config.toml
train_examples = 395000
grayscale = true
arch = "unet"
objective = "flow_matching"
upsampling = "pixel_shuffle"
beta1 = 0.95
max_precond_dim = 1536
one_sided = false
epochs = 14.9
final_lr_fraction = 0.05
weight_decay = 0.08
Rows from block 3, named by matrix and row number. Rows with one number belong to one channel. Each number is 200 + 40 x the weight over its row's rms, rounded and kept within 0 to 999. All counts start at 0. After the name is the row's rms in percent of the matrix's.
# convs0: first 3x3 conv (model.mid.1.convs.0.weight, 96x96x3x3), inputs 90-95, a 3x3 kernel for each
# convs1: second 3x3 conv (model.mid.1.convs.1.weight, 96x96x3x3, transposed), outputs 90-95, a 3x3 kernel for each
convs0.31,092,209,212,214,231,192,146,259,246,157,268,263,165,234,201,257,158,142,222,211,176,212,172,121,160,153,182,150,148,166,189,150,191,183,157,214,254,212,178,243,175,226,164,250,139,213,210,238,220,110,176,235,209,225,145
convs1.31,115,267,165,193,241,242,193,231,287,184,244,249,235,212,223,227,219,212,199,209,186,179,233,238,178,255,232,228,222,223,175,261,261,168,144,176,193,166,195,190,268,257,168,244,179,207,223,240,176,213,279,146,173,214,127
convs0.32,088,237,192,167,154,232,157,213,199,162,195,277,184,243,164,209,164,259,155,196,218,132,228,238,179,100,174,212,170,176,232,221,253,259,247,174,239,202,271,232,192,197,206,211,226,193,203,187,231,195,156,209,260,250,190
convs1.32,086,148,252,220,262,189,165,149,202,132,168,145,164,209,171,151,180,162,157,162,217,209,275,201,165,270,227,197,180,164,179,194,176,147,181,195,202,234,164,297,150,199,168,253,173,167,259,148,177,192,242,183,173,196,261
convs0.33,094,185,164,174,415,308,453,214,189,151,175,189,234,156,189,197,192,198,175,138,232,189,112,267,165,147,244,211,167,221,146,208,191,130,210,158,124,183,212,203,151,230,123,220,192,185,205,214,228,182,181,150,216,203,176
convs1.33,105,253,199,146,157,218,338,245,185,229,242,172,222,126,227,253,212,194,187,233,155,179,194,176,159,202,151,194,250,174,211,241,211,291,216,184,256,232,217,191,300,189,228,228,213,252,206,220,175,213,243,159,195,190,174
convs0.34,080,200,141,220,155,178,286,198,217,121,183,282,202,173,96,191,222,211,196,160,173,149,183,193,127,153,186,116,153,210,162,229,251,154,187,243,109,227,236,260,220,213,217,242,220,201,226,217,179,171,249,201,171,198,200
convs1.34,078,200,222,261,210,246,290,194,263,242,194,201,192,239,266,174,235,134,165,198,226,178,227,268,229,155,221,199,138,181,187,215,153,178,158,156,181,192,126,181,188,163,185,166,193,206,180,212,253,152,179,175,215,214,258
convs0.35,092,201,237,224,243,155,205,216,214,171,163,161,180,115,290,234,179,235,183,209,258,200,181,180,162,179,205,149,267,211,263,268,244,168,177,229,163,268,248,221,209,149,196,194,187,158,138,188,186,220,220,183,163,119,86
convs1.35,095,198,231,129,135,256,236,234,174,187,180,158,187,116,161,272,209,215,218,276,242,258,145,272,157,188,108,119,250,155,178,201,164,122,200,187,100,208,173,142,177,292,173,141,139,171,179,208,190,158,267,226,205,180,206
convs0.36,122,177,169,177,208,203,195,203,244,194,214,221,211,208,183,162,210,225,210,227,222,181,167,194,225,280,235,251,179,179,240,200,219,225,123,193,188,174,167,176,195,230,135,122,187,143,216,195,203,193,181,199,196,162,220
convs1.36,091,195,196,252,183,188,229,195,193,184,287,173,159,268,164,220,185,225,250,232,213,231,208,242,220,149,211,199,151,228,175,148,179,133,207,210,196,279,183,216,266,200,241,242,281,213,169,208,216,122,229,208,171,161,139
convs0.37,099,222,163,167,222,193,177,195,187,205,162,205,156,194,92,217,137,236,212,164,210,186,169,176,177,201,275,213,205,222,203,214,249,216,198,226,225,136,245,286,225,210,148,207,256,203,177,290,180,191,291,234,182,186,220
convs1.37,105,168,173,212,259,242,238,174,312,105,144,200,196,180,200,265,244,209,229,171,170,170,204,239,135,195,197,137,215,236,171,178,144,136,145,147,183,193,172,202,251,119,221,202,177,156,163,154,229,156,197,213,162,255,199
convs0.38,090,221,240,190,242,201,152,244,194,158,261,222,230,262,208,247,202,186,208,253,180,236,205,148,272,208,190,283,263,206,213,250,187,259,232,230,230,280,216,238,236,190,211,223,223,261,184,181,250,219,241,227,253,197,203
convs1.38,083,211,240,195,266,206,121,233,183,190,148,201,264,155,243,157,183,221,179,205,195,228,189,217,214,176,240,219,207,234,164,156,176,205,195,176,233,181,150,179,193,221,179,194,197,152,179,190,164,186,174,213,194,258,213
convs0.39,101,148,196,189,143,219,158,181,168,228,233,204,180,214,267,138,214,166,179,162,170,204,174,313,214,182,220,161,138,139,196,195,194,217,191,160,287,245,156,237,236,231,194,230,244,200,146,169,222,200,127,167,169,227,182
convs1.39,085,275,231,226,239,126,152,263,230,317,224,161,220,217,140,222,241,144,206,209,211,207,246,103,231,208,178,237,131,196,210,188,236,191,120,283,194,250,176,169,233,216,154,191,239,184,238,270,237,178,161,237,183,170,129
convs0.40,117,196,198,222,163,203,209,212,208,214,171,160,188,172,213,162,228,201,155,228,211,239,172,206,223,222,205,250,213,167,225,189,205,246,248,193,192,202,239,183,152,201,212,226,198,200,253,151,189,245,157,190,188,181,170
convs1.40,120,164,172,128,152,283,298,198,201,182,188,218,230,216,186,192,213,220,180,195,249,212,234,221,198,140,198,184,190,207,209,232,199,172,214,226,147,227,235,222,184,173,241,154,165,179,162,138,170,176,220,225,161,154,225
convs0.41,116,209,193,213,221,190,158,218,179,196,200,192,171,200,241,205,214,207,182,258,228,150,192,227,273,184,219,218,254,233,218,254,243,252,206,184,153,196,234,207,212,219,173,145,176,194,131,118,309,121,164,201,212,85,228
convs1.41,117,250,181,237,235,153,185,178,177,181,139,246,204,175,183,167,200,219,144,172,208,205,84,187,213,163,213,269,213,204,212,192,212,182,170,193,153,324,189,208,294,219,215,234,252,153,199,169,221,191,223,181,149,194,182
convs0.42,124,188,182,213,170,202,229,188,193,185,203,208,173,222,199,136,220,159,190,121,109,189,214,202,176,221,213,192,151,238,248,194,181,219,264,225,159,120,229,173,150,165,158,205,233,243,244,246,240,162,188,119,187,235,194
convs1.42,117,213,220,234,165,126,171,206,250,123,179,216,133,240,132,177,262,220,110,102,147,142,223,292,198,201,234,218,218,158,113,232,161,190,190,173,238,207,195,252,225,187,186,226,224,143,144,201,128,212,239,197,234,220,175
convs0.43,090,196,195,160,192,171,182,251,191,207,224,214,238,219,220,203,259,208,169,169,240,195,180,217,226,257,180,212,283,235,205,247,157,225,175,198,273,232,162,172,180,156,215,189,231,159,189,203,218,147,197,215,235,146,193
convs1.43,083,183,174,197,235,200,213,171,239,178,229,197,156,222,167,180,211,135,204,183,184,233,236,275,189,197,155,149,189,154,219,191,221,184,245,159,192,194,184,269,145,223,194,244,177,208,325,258,164,209,209,271,216,244,199
convs0.44,096,185,138,210,171,198,236,232,155,149,208,251,261,167,223,237,169,246,186,197,202,183,273,227,215,173,209,189,205,188,266,172,178,192,199,223,162,225,198,174,240,201,171,226,240,209,163,189,176,122,204,179,207,200,200
convs1.44,090,192,170,197,161,228,197,207,273,152,228,209,199,198,190,250,233,150,218,186,189,138,200,149,184,144,108,226,163,190,159,190,250,225,207,167,198,193,200,226,203,204,115,217,178,172,227,185,217,205,142,248,242,199,207
convs0.45,099,240,175,188,185,184,180,269,207,223,220,188,171,245,235,159,215,265,251,220,223,256,239,229,192,217,253,202,219,292,252,188,248,227,196,237,225,207,278,225,195,202,181,232,267,219,198,257,270,274,159,236,175,253,296
convs1.45,097,170,189,126,229,247,268,194,198,163,172,163,225,137,173,195,199,169,138,144,189,222,216,180,181,208,165,175,235,178,259,265,219,259,168,170,288,133,143,186,241,222,217,246,179,227,196,222,169,134,242,201,192,173,175
convs0.46,092,211,204,195,138,160,293,245,179,171,222,158,219,168,204,176,264,189,181,107,212,244,155,182,209,175,244,204,189,170,189,96,257,238,155,156,187,217,276,212,177,154,209,208,205,221,177,163,158,182,220,168,149,224,205
convs1.46,076,272,255,230,103,203,368,208,165,154,180,213,242,180,189,190,149,253,248,184,210,269,202,173,231,199,145,235,157,206,182,213,199,247,264,246,258,175,202,254,188,290,224,212,187,129,194,227,228,204,169,153,207,218,208
convs0.47,086,160,252,198,114,135,427,239,216,200,195,239,219,209,193,131,206,216,219,264,194,237,180,212,197,163,214,228,121,221,170,238,206,187,170,253,172,183,205,196,177,189,168,214,206,207,191,225,213,214,229,154,149,191,184
convs1.47,082,192,191,271,23,270,407,140,162,205,220,180,209,231,219,208,205,219,244,161,266,219,186,232,233,212,251,186,196,198,151,164,248,174,232,166,265,211,207,189,269,179,272,235,197,238,251,190,175,169,195,66,221,146,238
convs0.48,085,181,179,208,190,227,201,201,150,224,196,158,160,124,202,157,221,157,130,309,260,221,212,228,217,182,197,213,176,290,119,172,254,202,176,210,183,184,229,236,220,298,225,206,249,165,254,260,222,145,224,247,195,215,182
convs1.48,092,167,220,216,222,210,181,236,147,148,191,250,158,197,226,290,208,204,150,218,250,166,199,187,209,197,164,183,220,184,225,218,162,229,241,219,184,176,145,243,113,150,161,200,172,217,101,185,175,198,183,173,177,149,117
convs0.49,102,204,212,190,190,202,192,238,173,230,255,173,181,164,178,181,205,154,188,167,184,207,205,231,213,175,96,203,245,178,255,247,255,158,194,208,142,238,187,223,204,221,249,211,239,268,255,189,247,223,168,218,221,226,229
convs1.49,102,145,181,183,145,194,220,206,157,223,216,238,199,253,231,159,211,202,194,264,257,137,154,208,168,158,209,229,183,204,244,197,230,214,172,186,160,179,247,205,207,191,201,215,266,149,199,202,207,232,139,199,176,197,178
convs0.50,100,207,172,194,148,172,281,236,206,188,212,206,198,208,217,186,154,214,198,135,214,166,191,212,204,178,215,203,230,190,203,223,285,250,207,203,203,261,188,192,180,259,196,166,184,252,165,197,210,209,160,145,192,182,180
convs1.50,086,192,150,188,164,147,362,220,197,188,198,255,258,196,156,185,238,166,190,267,177,184,167,206,120,235,230,228,253,262,200,248,213,180,204,214,225,168,207,227,234,135,222,158,264,267,180,152,201,201,187,157,210,215,207
convs0.51,093,183,220,198,191,165,199,228,166,201,227,235,224,207,195,209,144,183,222,239,171,136,177,156,173,183,141,149,179,205,189,194,223,166,171,149,182,159,240,184,220,225,172,214,225,165,152,198,198,171,204,186,198,227,207
convs1.51,079,167,249,156,207,164,217,174,236,178,220,180,199,268,222,177,176,132,226,208,189,197,184,211,197,243,185,163,201,206,189,202,178,235,266,169,198,184,136,203,181,230,193,224,140,220,170,110,147,207,187,227,204,131,200
convs0.52,104,225,189,180,235,190,209,237,206,158,185,128,243,199,158,177,162,195,149,170,198,240,280,218,265,212,177,248,207,196,217,248,220,146,144,184,186,200,169,251,175,151,219,232,210,230,249,205,227,254,264,254,278,196,196
convs1.52,106,225,192,135,260,241,204,198,144,181,264,246,169,165,214,113,179,252,214,264,227,178,163,227,191,225,224,214,156,190,203,149,243,229,172,161,164,287,205,181,193,177,200,247,172,187,223,224,178,182,149,214,279,224,155
convs0.53,093,131,181,191,203,217,216,70,194,202,138,148,179,195,198,152,174,176,255,200,251,165,211,127,193,229,193,131,172,188,205,206,148,227,202,184,189,188,145,237,239,230,174,247,216,262,169,209,212,218,149,179,149,214,193
convs1.53,079,216,161,246,217,202,238,162,173,225,198,266,255,261,223,173,240,304,287,235,175,182,236,216,166,246,251,273,171,169,176,202,237,176,217,179,183,172,205,118,201,200,219,150,245,227,260,202,238,219,231,187,224,292,125
convs0.54,097,196,225,206,184,210,154,201,238,181,202,290,203,226,246,189,209,197,294,119,168,133,184,182,96,140,228,172,151,161,226,314,220,212,189,239,157,199,222,236,211,155,185,249,182,213,240,255,196,238,239,231,204,288,161
convs1.54,092,199,172,250,271,246,159,268,144,236,188,222,217,248,120,191,181,197,259,175,202,123,166,190,154,216,196,167,154,200,213,212,115,176,194,225,236,185,198,148,163,271,210,239,198,139,170,148,190,129,128,151,221,137,173
convs0.55,092,150,221,179,153,199,278,163,185,193,198,170,185,177,212,172,199,171,192,148,157,156,268,271,234,258,229,229,173,179,165,194,227,201,191,184,183,252,182,156,136,159,218,203,147,205,303,226,212,298,147,282,266,262,255
convs1.55,091,219,236,209,143,153,292,169,181,214,194,240,230,197,176,218,237,240,210,224,172,190,146,151,177,189,246,197,219,220,159,148,197,283,167,225,213,193,290,247,174,270,213,202,195,138,198,165,209,151,246,194,159,208,184
convs0.56,105,227,215,225,178,213,186,194,156,196,198,303,210,202,158,159,142,200,164,215,208,208,207,195,217,210,204,152,220,262,176,177,303,178,167,197,162,199,201,212,208,276,209,268,181,282,263,232,253,266,251,173,162,192,266
convs1.56,107,259,228,224,251,207,208,173,144,179,233,258,230,182,206,145,226,221,267,246,218,171,182,195,186,230,226,152,188,209,215,133,177,180,194,177,253,104,248,158,198,115,235,154,206,241,143,144,162,165,189,152,158,155,120
convs0.57,068,175,163,239,162,191,231,181,216,281,148,163,157,175,213,212,148,169,143,249,156,222,149,159,153,134,155,167,136,205,174,117,224,185,148,181,202,196,235,192,203,293,182,168,155,232,159,199,196,193,160,170,203,228,225
convs1.57,089,164,155,225,172,195,173,214,216,196,241,217,143,206,136,253,269,175,208,187,192,214,300,183,155,101,202,161,160,177,280,234,183,195,209,200,226,212,273,225,183,149,241,222,187,286,165,140,183,95,168,264,179,134,199
convs0.58,105,179,188,214,209,203,189,205,194,175,140,187,210,180,183,192,132,187,149,210,241,237,191,181,204,195,251,220,162,160,167,243,162,181,299,262,181,144,207,220,205,202,246,311,183,112,192,243,222,234,246,232,229,210,176
convs1.58,115,222,185,190,198,239,261,227,116,241,197,209,229,200,194,149,201,219,238,170,186,212,173,221,224,297,191,249,217,250,182,258,122,238,236,140,158,217,188,146,146,191,218,84,182,202,188,294,223,172,179,133,265,219,211
convs0.59,099,161,180,188,202,165,261,192,209,211,183,232,142,157,198,211,106,235,261,191,162,241,203,238,136,221,219,246,186,179,161,156,178,162,164,228,174,139,256,183,139,164,233,222,162,200,183,178,194,233,218,197,245,253,266
convs1.59,118,228,185,227,233,227,167,246,276,151,168,180,256,166,164,188,221,201,136,204,172,120,196,169,132,244,173,154,249,200,171,254,222,221,238,225,192,205,197,217,192,200,208,202,203,231,144,172,183,180,247,242,163,199,227
convs0.60,095,173,218,160,219,280,401,163,179,141,159,213,204,170,165,191,223,214,251,226,247,230,160,171,212,124,193,191,170,177,177,156,144,156,215,176,201,191,153,216,254,205,199,158,215,190,144,176,175,230,232,223,178,174,205
convs1.60,092,127,213,183,34,140,351,215,244,174,178,167,161,190,183,216,100,207,118,189,238,196,250,209,166,118,225,210,207,177,273,176,209,253,255,150,234,176,265,223,232,206,210,168,227,274,104,238,179,160,220,141,182,173,227
convs0.61,096,131,194,257,395,182,215,182,206,218,150,281,156,204,254,235,243,210,182,186,243,231,161,164,137,160,184,189,118,228,261,206,194,210,176,221,218,204,198,214,200,214,162,190,214,204,217,261,150,213,220,150,172,210,263
convs1.61,076,165,199,222,195,188,71,193,130,237,189,164,205,153,138,98,201,176,230,156,196,206,213,182,249,158,178,228,147,184,216,234,175,151,184,140,173,163,196,205,305,167,165,181,205,196,159,182,196,222,175,212,170,184,179
convs0.62,099,182,188,229,219,187,172,185,181,201,183,219,132,174,252,210,208,226,185,183,206,198,239,197,267,224,189,248,172,196,169,215,253,182,269,234,190,182,207,194,204,168,263,191,218,223,183,265,198,193,126,173,245,179,174
convs1.62,100,157,218,180,227,219,179,183,195,108,209,144,241,133,152,204,238,178,136,164,230,258,249,177,175,271,243,265,172,168,178,207,221,168,252,291,187,137,205,246,181,162,216,281,120,167,133,137,194,182,134,223,179,201,152
convs0.63,121,192,168,192,163,213,194,203,155,176,174,216,212,164,242,264,231,198,206,213,172,185,179,130,171,235,203,186,170,199,249,175,169,175,225,260,282,185,215,152,207,247,212,127,170,197,222,202,200,169,226,193,150,223,213
convs1.63,130,201,189,197,252,182,205,198,220,235,223,136,163,226,269,283,273,181,211,217,202,173,283,224,162,192,130,147,198,172,205,185,282,227,128,219,230,205,195,273,222,178,213,293,240,193,230,186,189,180,191,241,271,263,228
convs0.64,096,195,172,198,209,177,206,266,215,199,269,180,211,212,197,161,233,221,196,181,149,180,237,252,238,226,198,189,228,188,228,179,214,162,198,265,199,264,143,161,178,189,198,233,207,157,177,207,188,215,212,209,131,192,195
convs1.64,083,155,220,169,179,269,222,167,206,149,227,147,183,224,219,177,214,304,187,150,221,179,187,223,206,262,232,178,192,150,240,247,174,236,216,149,192,187,252,252,204,211,190,224,221,196,142,210,255,191,161,202,201,171,170
convs0.65,109,171,182,226,180,194,212,207,180,200,211,233,143,240,215,214,135,210,178,185,202,206,176,128,184,203,256,179,267,202,210,226,251,227,198,62,182,252,196,202,252,242,223,144,167,163,223,234,245,224,236,206,193,246,175
convs1.65,120,166,218,280,173,242,182,187,195,251,230,260,204,183,202,271,236,135,109,207,166,182,163,286,173,164,237,261,228,198,144,190,182,169,184,200,147,231,209,289,164,189,133,171,245,176,162,162,148,171,140,238,166,199,236
convs0.66,102,193,162,200,145,0,0,204,172,172,119,187,219,214,197,260,204,206,245,180,241,205,43,233,187,123,253,224,209,201,142,201,220,228,217,175,176,196,185,210,213,212,253,200,192,192,198,218,179,188,214,187,204,199,208
convs1.66,107,221,205,172,291,219,0,250,196,170,189,215,202,219,187,168,210,223,208,195,137,206,195,177,342,179,149,240,205,186,222,169,208,143,220,225,198,144,196,238,82,225,82,154,222,199,209,200,218,144,197,227,177,202,170
convs0.67,101,212,204,179,71,103,160,205,200,229,195,167,184,163,198,175,230,192,174,215,222,223,114,218,187,166,229,204,162,238,201,181,186,127,145,266,202,137,198,183,170,152,210,151,164,182,215,234,195,190,236,168,251,215,242
convs1.67,084,232,228,167,213,178,337,297,196,192,235,146,171,274,154,226,206,194,173,200,192,215,140,263,211,202,238,145,193,157,230,234,200,252,198,124,174,164,280,222,151,179,218,207,185,246,210,162,185,210,158,184,212,159,104
convs0.68,121,182,199,174,200,204,177,187,176,217,185,257,155,203,211,240,215,165,260,76,135,172,138,160,202,145,123,126,149,215,222,192,204,198,193,206,164,157,178,158,188,172,163,220,215,220,175,212,152,236,194,194,188,141,199
convs1.68,138,176,185,145,205,169,192,225,162,127,193,140,124,199,146,184,199,160,165,143,157,173,182,225,197,154,109,95,163,137,122,212,256,175,122,186,82,156,206,170,200,210,190,181,142,125,206,178,197,195,215,252,194,232,249
convs0.69,094,180,191,246,204,206,198,182,216,211,152,257,214,191,198,301,271,161,194,202,230,210,261,123,167,175,196,178,170,212,212,149,201,235,204,151,234,222,185,173,198,190,190,141,192,193,213,233,189,181,189,211,179,195,219
convs1.69,118,218,210,213,215,230,236,215,223,228,206,127,170,156,149,227,182,199,289,242,252,169,195,248,185,164,267,217,184,199,228,168,177,180,186,153,182,197,255,216,206,263,250,253,218,294,262,223,213,192,192,229,187,116,147
convs0.70,113,210,163,178,186,232,161,180,234,202,198,233,156,260,215,195,162,177,250,174,103,106,151,147,163,236,188,135,174,243,224,175,271,193,156,181,220,183,207,165,168,234,224,177,193,159,127,234,157,199,119,140,229,213,188
convs1.70,123,237,200,197,230,196,202,274,198,185,103,153,101,184,133,143,270,125,178,186,220,225,182,212,257,222,231,237,106,204,184,173,129,184,144,153,186,171,209,217,231,196,128,217,195,159,213,267,173,223,245,139,182,154,177
convs0.71,094,150,207,165,441,161,187,161,244,167,149,162,176,238,133,255,192,207,203,197,230,149,192,250,210,132,236,204,206,146,138,228,184,267,182,224,144,253,194,164,231,228,185,214,168,174,235,209,213,237,191,222,163,222,200
convs1.71,090,168,155,267,223,231,0,122,233,177,201,186,165,108,236,197,147,154,211,200,236,219,249,183,260,297,212,229,184,184,208,137,258,139,249,229,193,246,241,159,204,223,148,225,220,171,211,223,199,237,250,159,226,239,204
convs0.72,095,185,205,230,245,171,243,185,198,224,195,226,255,150,153,220,232,221,213,154,113,196,240,248,179,235,187,181,229,186,209,155,245,223,205,186,164,186,245,190,191,191,153,189,208,174,233,160,143,234,127,213,139,227,253
convs1.72,105,198,188,146,209,220,240,151,258,196,205,162,220,217,158,292,154,190,214,194,191,200,104,197,219,130,261,238,225,175,158,166,196,220,149,225,144,176,218,223,244,253,195,226,164,190,237,224,234,209,189,242,176,213,268
convs0.73,088,180,233,188,349,199,177,143,206,193,143,195,215,178,147,253,226,260,209,175,190,168,223,201,159,232,179,217,169,201,192,235,219,237,184,247,225,167,191,221,212,140,153,154,195,197,228,196,189,185,251,160,182,192,235
convs1.73,075,166,179,241,140,209,68,239,97,151,237,207,190,164,261,216,213,253,213,177,260,201,162,221,142,195,266,93,219,169,70,184,144,169,190,195,173,194,153,277,194,256,176,218,283,175,216,193,248,244,128,198,200,198,179
convs0.74,091,234,178,257,196,193,203,175,221,209,253,209,218,160,163,210,216,201,211,184,205,334,216,188,223,161,200,225,212,192,204,212,182,236,185,211,201,217,205,231,220,221,237,187,199,199,156,276,178,131,213,166,205,226,184
convs1.74,090,256,218,260,196,208,166,186,229,144,216,198,198,174,232,240,236,175,226,179,217,264,124,246,185,248,182,214,167,275,158,207,192,217,157,210,209,186,212,223,211,245,228,145,132,228,229,235,186,150,180,165,171,206,243
convs0.75,087,205,255,191,173,221,239,212,191,229,213,150,203,174,223,184,203,168,197,252,176,228,233,220,229,242,203,206,253,172,288,221,187,231,240,195,199,167,194,155,185,219,208,193,253,211,189,222,148,159,237,211,152,190,201
convs1.75,096,201,265,204,165,189,202,193,68,152,178,280,185,237,201,232,212,320,212,167,192,138,174,209,176,195,264,151,256,239,212,185,177,223,279,262,189,197,163,155,233,195,211,235,287,234,229,217,165,201,205,191,200,220,182
convs0.76,138,239,198,215,242,176,207,161,236,215,198,218,199,214,160,229,145,173,236,117,160,136,187,170,212,191,144,202,263,137,198,190,249,209,253,178,216,199,134,129,180,287,138,164,195,215,251,246,182,199,194,239,168,209,162
convs1.76,154,187,158,243,198,139,244,131,161,204,224,233,261,172,261,242,194,189,217,170,192,157,161,211,169,172,111,100,233,286,220,198,245,188,163,109,174,238,176,168,245,182,151,244,261,241,174,209,235,203,252,295,173,198,238
convs0.77,102,202,162,202,226,222,197,194,202,232,195,275,263,175,240,177,202,193,190,196,144,179,182,240,215,179,159,138,199,179,236,191,179,200,225,214,224,209,182,188,184,215,205,210,194,200,139,306,186,258,242,176,244,213,172
convs1.77,108,175,186,159,183,161,200,149,168,197,152,168,168,204,116,211,217,200,241,167,213,240,208,140,222,188,207,200,142,180,184,211,180,138,177,223,190,219,188,179,220,194,237,162,222,208,301,247,246,146,199,188,213,138,209
convs0.78,106,209,210,206,222,153,215,189,164,198,158,159,174,188,277,208,188,236,204,186,115,210,154,162,168,234,181,128,149,221,202,180,127,220,246,200,140,195,164,261,189,175,239,209,230,184,188,183,235,230,181,234,199,163,186
convs1.78,087,207,173,164,216,247,215,292,214,155,141,161,236,179,186,185,216,197,225,176,172,178,176,137,153,156,205,217,151,195,152,179,221,217,182,160,241,225,272,158,225,293,237,178,208,251,175,169,129,176,172,157,173,204,183
convs0.79,096,174,214,213,201,256,228,189,212,239,222,264,177,141,207,220,213,239,220,172,96,266,273,184,218,137,210,230,275,186,269,245,223,211,236,205,223,196,211,180,202,207,210,197,220,163,251,159,223,262,244,200,226,141,161
convs1.79,100,235,225,251,195,148,200,217,215,179,197,214,217,220,148,195,162,231,234,135,194,288,196,184,280,192,244,228,155,186,174,203,213,92,217,208,201,153,251,165,145,150,156,225,237,169,244,214,264,208,66,182,198,188,124
convs0.80,093,198,195,253,194,184,237,173,190,212,191,237,185,203,224,240,174,201,166,131,169,257,120,125,126,196,152,143,236,149,219,190,168,181,203,109,208,157,165,232,146,217,206,192,219,207,188,186,163,181,229,224,242,217,218
convs1.80,083,190,243,164,204,252,193,221,261,220,216,189,189,190,218,238,184,286,111,215,181,170,244,247,189,211,177,244,164,267,175,166,215,210,190,195,235,200,174,213,197,182,185,155,193,160,245,197,196,142,113,225,183,185,162
convs0.81,088,201,171,187,175,188,173,225,212,203,177,249,149,180,242,158,198,180,220,85,222,224,165,115,109,199,198,230,240,190,230,178,258,205,134,181,186,176,160,182,182,236,201,162,236,259,176,135,203,207,247,225,203,262,189
convs1.81,096,248,184,149,232,207,209,182,235,90,186,228,183,223,124,202,250,159,135,164,133,141,187,183,172,232,220,213,106,192,211,174,185,182,224,274,172,166,176,204,193,176,137,107,182,147,209,247,205,246,255,207,129,180,227
convs0.82,117,225,162,238,187,187,245,192,180,248,170,213,190,239,194,223,202,197,186,189,221,259,210,164,268,187,185,243,246,131,236,181,191,200,241,192,164,135,184,142,206,268,252,133,184,158,265,210,224,232,183,212,184,172,97
convs1.82,111,150,184,152,121,180,205,243,206,186,190,225,128,234,228,176,167,237,108,158,154,148,210,212,157,134,134,136,179,210,196,148,200,228,142,247,249,209,178,205,220,190,263,182,142,173,175,238,217,224,286,255,202,287,246
convs0.83,094,175,218,192,162,232,239,192,211,235,184,183,230,156,234,213,205,220,248,262,182,253,241,244,274,143,196,224,181,201,206,173,214,177,277,239,191,194,158,190,200,201,181,169,192,196,261,200,219,202,153,179,208,233,229
convs1.83,091,128,216,196,161,160,266,244,196,227,206,183,194,172,166,186,202,204,239,143,239,253,172,215,142,180,230,200,139,154,129,156,227,170,117,219,166,250,143,159,168,254,185,205,238,127,217,247,148,208,229,329,231,215,180
convs0.84,085,148,195,207,213,190,169,198,185,224,214,172,202,256,222,236,237,221,233,273,212,177,154,169,108,210,151,161,132,256,176,170,189,230,198,181,218,205,229,232,161,158,160,199,245,172,239,240,156,280,208,260,221,216,150
convs1.84,098,245,220,214,227,125,198,243,235,279,216,244,224,200,251,185,229,218,217,228,162,214,277,193,232,258,172,219,176,205,261,234,210,235,246,194,181,196,196,230,244,209,229,196,174,217,260,197,172,133,263,179,206,197,188
convs0.85,087,179,191,196,217,189,246,169,210,198,161,206,190,208,194,186,229,195,144,252,169,260,191,182,244,270,241,214,190,196,275,243,186,206,250,209,232,236,207,235,198,169,232,171,259,202,211,195,228,210,214,160,183,168,205
convs1.85,082,296,220,170,188,264,255,269,253,200,186,240,201,246,173,191,208,148,189,136,191,169,153,262,143,199,190,152,193,251,206,270,207,169,156,166,176,224,156,156,157,182,240,179,142,178,239,194,189,247,242,212,255,219,213
convs0.86,082,198,194,259,242,142,138,208,173,201,215,110,238,239,215,203,210,261,270,227,205,187,144,218,189,278,182,240,174,203,259,195,240,193,223,232,145,212,268,216,217,226,216,251,210,260,183,217,232,174,117,159,246,228,189
convs1.86,100,215,235,136,218,222,187,141,192,238,151,166,219,222,198,208,138,216,152,227,248,143,207,146,188,244,140,160,221,208,219,200,128,187,230,219,217,202,209,174,191,142,125,205,148,188,218,167,146,249,236,207,255,211,242
convs0.87,117,170,156,185,221,211,230,211,173,185,158,238,253,185,170,174,130,215,164,164,194,203,194,187,214,248,241,190,246,173,164,207,311,177,127,200,211,193,110,206,195,225,196,221,199,146,202,258,143,153,237,157,203,241,154
convs1.87,110,172,202,232,184,167,159,143,186,229,131,206,253,148,245,238,211,200,158,264,257,207,225,221,201,267,281,271,168,283,217,214,166,140,167,221,219,144,167,164,212,242,231,173,193,253,197,237,178,164,201,159,194,222,264
convs0.88,096,186,215,216,250,116,228,204,227,216,168,214,220,171,229,190,205,234,168,181,129,165,174,179,160,246,261,233,150,189,218,216,219,196,220,241,248,225,226,209,236,221,232,212,265,214,211,199,268,249,216,193,286,208,191
convs1.88,085,171,213,173,205,320,187,161,162,181,215,197,200,195,163,182,189,215,173,192,179,241,151,167,241,192,273,250,137,186,163,234,219,235,109,188,149,215,166,186,177,226,247,228,262,231,215,196,229,205,216,230,174,152,219
convs0.89,108,182,199,194,215,243,192,169,206,262,173,237,141,216,242,231,210,233,183,148,232,241,222,199,232,187,217,210,172,240,139,220,240,198,269,270,200,122,191,186,150,282,123,214,246,200,217,157,204,228,241,229,141,64,112
convs1.89,095,207,180,275,293,185,167,211,137,155,224,266,169,188,192,130,195,166,228,190,173,210,251,136,194,154,216,216,190,241,190,187,174,195,257,184,263,215,228,210,169,124,233,229,257,271,183,257,250,148,119,153,197,176,263
convs0.90,112,226,219,267,201,213,216,200,156,224,179,138,216,227,231,219,202,132,209,210,219,202,217,197,130,226,211,218,218,174,262,199,177,253,241,242,198,178,194,222,162,208,255,159,178,218,224,210,189,216,181,166,149,226,179
convs1.90,114,176,195,192,239,153,183,224,207,158,210,207,183,161,157,266,147,125,267,294,168,172,267,222,176,204,232,151,229,217,133,206,193,155,204,207,269,184,211,196,156,146,233,165,213,192,207,216,202,289,270,157,187,150,190
convs0.91,079,138,211,173,225,240,261,157,238,237,209,170,218,289,184,213,178,157,237,189,224,189,229,181,246,105,202,211,135,174,242,219,241,229,199,172,192,168,212,164,223,235,196,180,197,220,160,143,167,125,198,204,220,191,226
convs1.91,094,195,174,203,173,158,209,255,231,218,240,223,154,161,269,209,144,262,248,212,163,193,197,186,116,198,163,228,188,209,161,165,105,187,173,252,147,176,167,173,226,200,216,194,210,193,209,270,230,234,254,210,253,226,250